A small multi-label image tagger, trained from scratch: patch size [4, 4], width 320.
Rows from block 2 of a small multi-label image tagger, named by matrix and row number. Rows with one number belong to one neuron. Each number is 128 + 24 x the weight over its row's rms, rounded and kept within 0 to 255. All counts start at 0. Numbers have three digits each.
After each neuron's rows are labels from the 100 images, of 14848, where the neuron reaches its highest value: "lies over" is the class under the peak. Only what is clearly more common there than usual is listed. The data: simulated stained blood smears. In brackets: how many of the 100.
# fc1: MLP up (model.blocks.2.mlp.fc1.weight, 1280x320), inputs 200-224
# fc2: MLP down (model.blocks.2.mlp.fc2.weight, 320x1280, transposed), outputs 200-224

fc1.487:062071128128142128128128128128128128128128128128128105203128066128128159070
fc2.487:128128128128170128128083188096128128128128108128128154128148092128128128090
lies over: nucleus (61); large cell (39)

fc1.674:128145128128128128128188128109091128128128128110128128212147128128128139128
fc2.674:128128072165110128180112128067131089128128128128128147081147128128128128098
lies over: small cell (70)

fc1.320:128086128054128083128128191128128172100128128082128128128128108106128150128
fc2.320:128128128128128128128128128128079128128128128128212128128128128128086128128
lies over: small cell (58)

fc1.522:128128162120128090128128128128128128103128101128128174128128128128128128128
fc2.522:098128128211128132173155163128128128128146168113128128128128128089128128087
lies over: small cell (100)

fc1.586:128128083128128096128128161128092128128128128204128128082128103185161128158
fc2.586:200128128128128128128178128128128128128128128128128128128128174128128159128
lies over: nucleus (54); large cell (46)

fc1.469:077128128163128128128128128147128128128128128128128086128128128128128128128
fc2.469:128128128128128101128128155128178128128128128128128174165073128128102128096
lies over: large cell (97)

fc1.187:144138128090164128128128111162151148128171163128144128128128145087127147128
fc2.187:128128103128128128088196128104128128128128128128128171096128135128128128128
lies over: small cell (96)

fc1.329:128128128128128128128128157128128128106128128128093162128128128128128128128
fc2.329:128128128164128128128128128105128128128128128128128081128128128143128128128
lies over: large cell (28)

fc1.136:128128140085128128128128093128128128128145128128128178128128128128128128128
fc2.136:128128128128128128128128104128128128204119087128128128128128128128128128128
lies over: small cell (94)

fc1.593:141189128128128128128128128057128128128172128128128128128128128128128171164
fc2.593:128128128128128062128128128128128128128128128173128196128128112124128128128
lies over: small cell (71)

fc1.628:128128090102128074128128128128104128128128098173128128128128148128128128128
fc2.628:128128153187128105128128128128128128055128128087083128179087128128128128128
lies over: nucleus (100)

fc1.29:128128128132128128128078128149128128106081180112128128128128091115128095180
fc2.29:128102086210128114108160128118128128128128128128128128128128128128169128128
lies over: large cell (97)

fc1.547:128128128128128128154128128128128128128128128128114128128128128154178128128
fc2.547:172135128153128128110128128103147128128128128128128128128128092128128128195
lies over: nucleus (94)

fc1.322:128128128128128111128128088128128128184159128190128128128128128128171128128
fc2.322:128128155165128194128070128128128128128092179071128128128128156128128128128
lies over: large cell (42)

fc1.511:123128128128128201128128128154128097128128161161128128149128151089132128103
fc2.511:204128128128128096091128128128083128119128114128088128128071128128069084149
lies over: small cell (77)

fc1.381:122128143128128128128144112128138086128128128128128107128128128128081172128
fc2.381:108089121128128128099128128128128161153128092113128193128128105128128183128
lies over: nucleus (47)

fc1.677:128128093128066128128128128128160128128101128128128128128166128128128128128
fc2.677:128128079128128172128128128185128128128128128128168128128128128128128049128
lies over: nucleus (73)

fc1.113:128128081128192128128128067128135128128128128175092112182128067128114128128
fc2.113:128128128128168128128106128128128185120128128128128173128128128128128076110
lies over: nucleus (99)

fc1.286:128128128128163128128190128078128128128128128198128177128065128128128128128
fc2.286:128165128115116161128128128128158128102128128128123128128128128086128128128
lies over: small cell (99)

fc1.681:128128147128205128128128128128128128128170128128128128128128117128128145128
fc2.681:128157128128128128158128128128128128128128175128128128078128128078095128116
lies over: small cell (78)

fc1.741:128128128154128128092128128128128128120128128128128128164128184128163128134
fc2.741:128170128074128128128128128100128128128128107128153128128128057128128128128
lies over: small cell (75)

fc1.443:128128128090128065128128128172128074128128128128128208128128128128128128191
fc2.443:128128104128128128128128128054128128128128128128085128168128128128204128128
lies over: nucleus (94)

fc1.720:128128128128128147156053128031168140163155180101128128128075102183047159128
fc2.720:128128163128186128128128175128128128128162179128128128128128167128128161128
lies over: nucleus (88)

fc1.1:143128132128167076094128128128128096166128128173128128128128157128094222128
fc2.1:128128128128128128128128128154128153108128128128177128085084072172157128105
lies over: nucleus (59)

fc1.291:128082131128128128128128128128128090128128128128128128128128128128128128128
fc2.291:128128093128124107202212086108065061128128128157128128128128128128128128179
lies over: small cell (90)

fc1.585:128059128128128091128100128099128184192128191128128171128128128128111128128
fc2.585:128107128128128128128066128128128078128128128128128128128187128128128128128
lies over: small cell (83)

fc1.149:178128128148128128128182128179128073084149128128167128128128138116128128128
fc2.149:162128128128128128150128094116069128128128128161119128128128128128128128128
lies over: small cell (84)

fc1.132:128128128128128128128128128128065128128128078128166128128128128128128128128
fc2.132:128108128128214128071039128159128128097128128128128128169043164128145128128
lies over: nucleus (97)

fc1.644:128128080128057128128128128084086120128128128128128128179128128128128128128
fc2.644:095128128184128128184092129128128128128128128128166050128063128128128128128
lies over: large cell (100)

fc1.621:128091128079128128128128128128128073128128128128128183128110128128128128128
fc2.621:128128128195128128195128128128068128128128128128128128128128128128128128128
lies over: small cell (59)

fc1.571:128128128128128128128128102128128128128128073128128128128128128128128128128
fc2.571:128128128128103128128128128128128128084128128128128128128128128128128065128
lies over: nucleus (68); large cell (32)

fc1.463:128128128128128128075128128128128128079128078128176128128128128051036128128
fc2.463:128080128128056128132128146128134128154128128118128103079128128128085128080
lies over: nucleus (55)

fc1.597:128128128098128095128128128128128128128128128128128128099128122128106163084
fc2.597:128128131161201128128104128128128128128128128128124128128128068116128128128
lies over: nucleus (73); large cell (27)

fc1.407:128128128128077152073128101128128162128075072097128128128128128128102176128
fc2.407:156128128128128128082128153128128128128128128171128128128128155128128128128
lies over: nucleus (74); large cell (26)

fc1.731:128128128128128128128169155108128171128128128115128128067069128128128128128
fc2.731:128128137164177128152128128111188128128137128169128100128195128177128128087
lies over: nucleus (58)

fc1.142:128128128063128128128128128073173128128128128128145141128128171128128128128
fc2.142:128110128128133128128185128128096128198128178070128128128128179128128128128
lies over: nucleus (83)

fc1.739:128102128128128128128128128090128109128128128146128128128128128128128128128
fc2.739:112096128190128166128128128080183128128172124128128128179101128128128128128
lies over: small cell (82)

fc1.753:200128128128128128128114128076179128166128128071128128128158080128213128128
fc2.753:128128128128193128128128128204072128128128128128128062128128128128029128128
lies over: small cell (69)

fc1.210:128128163128128128128128128128128128125128121108128135197128128128128128128
fc2.210:097128128128128128128128128128128102128128128128128083128128128128128128128
lies over: small cell (80)

fc1.724:128128087128128066128128128173088128128128128128128128128128128128128128195
fc2.724:166128099150128128092128128128128128128178142128128128128128128095128128128
lies over: nucleus (89)

fc1.2:128128144069128128128128128128128128128100168128128128128128128128128128128
fc2.2:064128128128128128185128128128128128128089128128128149128075128128128128128
lies over: nucleus (66)

fc1.260:128181128128128128128128128094086128128128095128128174128128128128128128128
fc2.260:128120128076128128128176128178168128147128128151128128082167069128128128128
lies over: small cell (99)

fc1.128:128128078128128128144139053173183128128170102128128128128128128128128115128
fc2.128:084128132128128094128184128128082183134128142171128128128128128128128128128
lies over: small cell (84)

fc1.512:128128128102128069128128078128128128128077128128128128128128128185128128103
fc2.512:128128128128128128192128128128128128103128146128144128128128128128128128128
lies over: nucleus (91)

fc1.316:081101128132128128182128128128128128128175174128157128055076128128128098085
fc2.316:231128128128128099128128128128158128128128151128128128128128128086128128128
lies over: small cell (100)

fc1.519:119128109128128128128128108128173128128128071128163128128128128128099128128
fc2.519:023163128128128128052128128128072128128128128156077072128128128128128128128
lies over: small cell (100)

fc1.326:128128128096128128128128128102128128128128128128128128072128073128128128128
fc2.326:128128128128128128161128108128128128161128114128152128128128128128128088128
lies over: small cell (100)

fc1.706:128128128128128128094121128128156128128128128128072128128089128085128144128
fc2.706:128128144128128128128128128066128128128128128128104128128128128128128112139
lies over: large cell (47)

fc1.390:128128128128128128054128100128128128087128128128086128128128128120072128128
fc2.390:128076128128128128128128183128142052186137128128128128128128128157128128163
lies over: nucleus (56)

fc1.98:128090128184128128077128128096147128128128069128183057116128082096128128176
fc2.98:157150128066128128128128128128128103128169128128128145161128128128111128128
lies over: small cell (88)

fc1.685:154128128128128114128128128128083128128128128128128170128128096205078128128
fc2.685:128163128062128128128150128128128128128128128128128128128128128128128128169
lies over: small cell (99)

fc1.581:128199160042128128128128128128128128128128128128128128128157128128128128228
fc2.581:116128128128157128128128128128128128128128128128128128108128128142128066128
lies over: nucleus (71)

fc1.133:128128128128128128128084188128186128128128128128128128128128128128128128128
fc2.133:128128128128128128182128128081081128128159128128128076170128128128128128128
lies over: nucleus (72); large cell (28)

fc1.588:128128171108200110128096128128074130146128128128106128128128128230128128128
fc2.588:063128128174128128128128128128196128128128128061128099160128128128128128143
lies over: nucleus (76)

fc1.698:189086128042128178128161128128128128128128068128179061128128128128128128128
fc2.698:069155128200128128128128128152128128128168179165128188055128160128128171128
lies over: small cell (79)

fc1.555:101128128128151100128080128128128124088128128163128128128128199128128128128
fc2.555:128149160128128169211128115128128128128128128060169128106128079128128128128
lies over: small cell (81)

fc1.441:156128128128128070128128205158210096128128128128128128128128055128071128128
fc2.441:128128128128128128128128128128092128128128128059128128128128128128128128187
lies over: small cell (56)

fc1.372:128128128128128086094128094128128128128128128094162128161128113128193128128
fc2.372:128128114169156114128095128113128128116198128128039128128128128128128128128
lies over: large cell (66); nucleus (28)

fc1.148:128077128128095128128128128128128141149128128128084168202128104128032128145
fc2.148:059152157128128176128128128128128128128128128128128128096128128169162074128
lies over: large cell (74)

fc1.82:128128145128128076128102128085128128128059128128128128128128128128128128128
fc2.82:128128128128176128199070128061128048128128128128097128128128128171128128128
lies over: nucleus (87)

fc1.378:128128128128115054101128174096128128172128128063128128197128094128175128090
fc2.378:113183128107086164128086128128204128128083103128079128098128149128173128128
lies over: large cell (77)

fc1.416:128128128102128128128128128052151128169128127128128128128128086128128128128
fc2.416:128128128128217128128128128128128128128178128128128128173175128128128128151
lies over: nucleus (100)

fc1.366:128169128128112086128128128128128128128128128128128128128128128159089071164
fc2.366:128128128128187156128128128128101128088128185128128128128128128048128174128
lies over: nucleus (73)

fc1.84:084128128128179201128128091128128128093128092128128128201128128128128128128
fc2.84:128128082128158128144086128128128128128128178142137128146128128158128128128
lies over: nucleus (100)

fc1.746:128128153100128128128128128128128128115103099128128114144128128128128092128
fc2.746:128171128151140128163128090128157132128154144128098128058128128128159128128
lies over: small cell (66)

fc1.514:168128081128155128085143128128128050128128128128128128128128128128178095128
fc2.514:091150128128128118128128128128182174128059128128128128111128128128128128128
lies over: nucleus (98)

fc1.591:128128128128128128128128165128128128108128187128128103128128152128096128128
fc2.591:128128128128128101107128154128128128128128128128128128128128102094211128128
lies over: small cell (62)

fc1.747:128175128128128128128128088128128128128128160128128147128128128078128128197
fc2.747:128128128093170190128087184128128128128152128132128211128128128188060128128
lies over: small cell (100)

fc1.359:128128128105131128048128093166226128128087096066128128128128128128128128128
fc2.359:128083067171128128128128128128069128128128128128128128128128080076128128128
lies over: nucleus (93)

fc1.385:128128128128138128128128100128104150089128128110149136128092128100128128128
fc2.385:145128105128166136096128128064128115128107177090128128128105132128161128128
lies over: nucleus (62); large cell (38)

fc1.161:128177128128128163077128128128128056128128128124178128195122128128109113128
fc2.161:128128128088128128087128128128128128128128088128128170128128107128128142128
lies over: small cell (100)

fc1.48:098106128128128128128128101128157128128072128128128064128095128128128151128
fc2.48:105128113128128128128172128128128128141128171128083128172156107128073128120
lies over: large cell (66)

fc1.56:128128128128128128128079128128128128128128128128128128058128121128128128155
fc2.56:180099128174128087128128128128097105128137128128128128076128128128128128128
lies over: large cell (100)

fc1.323:128049128058128128128128128128081128128151128128168128128128128128183128128
fc2.323:128128128210128128128128128128128150128128128128076166128128128128128128128
lies over: small cell (78)

fc1.695:128128111128093089128053128128128128128128128128060128128128128200128128128
fc2.695:157128143128128128128128052128128128128149225110072128128089128128128128128
lies over: nucleus (74); large cell (26)

fc1.67:128090128128128160128081128079128128128139128128136095128109128128128128128
fc2.67:128128128128128095095149140128172123128128128128094128106114128128095182128
lies over: small cell (74)

fc1.226:128128101128128128128128128128128128128086128128128128128128128128128128100
fc2.226:087128128150128128128089128128128128128128128128128128146173128128128128096
lies over: small cell (100)

fc1.517:128128154128128092165119128128128114128153128128128128158147128128128128060
fc2.517:202152118128128128054116128128159128128128128128128108128090128128128128128
lies over: small cell (100)

fc1.249:128128081128128197161128128128128128128128128128128128128128128140078128147
fc2.249:081128128128128091165128128087128128128185128120128164079128128149128128093
lies over: small cell (91)

fc1.601:128128128128128128155128128183128071169128128154161164128149128128128128207
fc2.601:138128128128128128100128128067128128128128090128158128078128128095128147128
lies over: large cell (32)

fc1.146:128128071128076128102128128128097128128128093175151128128128087095157128128
fc2.146:128173128128128153128149128128128041128135128128128128128128185128128031128
lies over: nucleus (94)

fc1.350:128191128128128073128128128147128128128128128128128128128128128128128128107
fc2.350:171128128128208128128128128039043106128128086128128203178128128178157128128
lies over: nucleus (99)

fc1.549:165128098128128128100087151128128180128112128105090128128128079128101128128
fc2.549:047165128160106128176128176128128128128128171128128109128128128128128128128
lies over: small cell (83)

fc1.59:128151128128128098057128128128128128165124128128128128128128128128128128128
fc2.59:180128128128128062128128128128128128128128128128128150128128092128128128079
lies over: nucleus (43); large cell (38)

fc1.11:184128128128169128128169128094125177128128128163128128128102128128128128157
fc2.11:128085128128128128128128077128128128128112128128128092128128128128128128079
lies over: small cell (100)

fc1.58:128128058128115076099089128128128128128128151154128081128128128208128128162
fc2.58:107128128128128128079155128128128128124128128128128128128070128187128159128
lies over: nucleus (58); large cell (42)

fc1.375:141146111128128128080128204128077128128096128128138128152145158128182128128
fc2.375:128077128152128077165142128128148128128159078083052128110077128128106128128
lies over: nucleus (86)

fc1.143:128128128128096128152128126134185128066128128166128128128089169144128128128
fc2.143:128128201056128128128164128128128128128128128183128128113128128128055128128
lies over: small cell (96)

fc1.86:128128128128128128165128128128128128112063128070128182128128154170166184128
fc2.86:105128087128128128150161128128128128145185180128128130128128128102128128080
lies over: small cell (59)

fc1.145:128128128128128106194056128128128101128128143094128128163128128128095093128
fc2.145:128128090108204128128106128099128128128128191168128159202128177128128128128
lies over: nucleus (100)

fc1.238:116128058128128192128146128128128128179128128128101128128201082128128128128
fc2.238:128128159128088099110148128128128128128165128179128128082086128128172085128
lies over: small cell (95)

fc1.565:128128128096128085075065128128128128106067128128168109089163128173128069152
fc2.565:128073128189128128128128128094128128147128128128128128128128128128157128128
lies over: nucleus (74)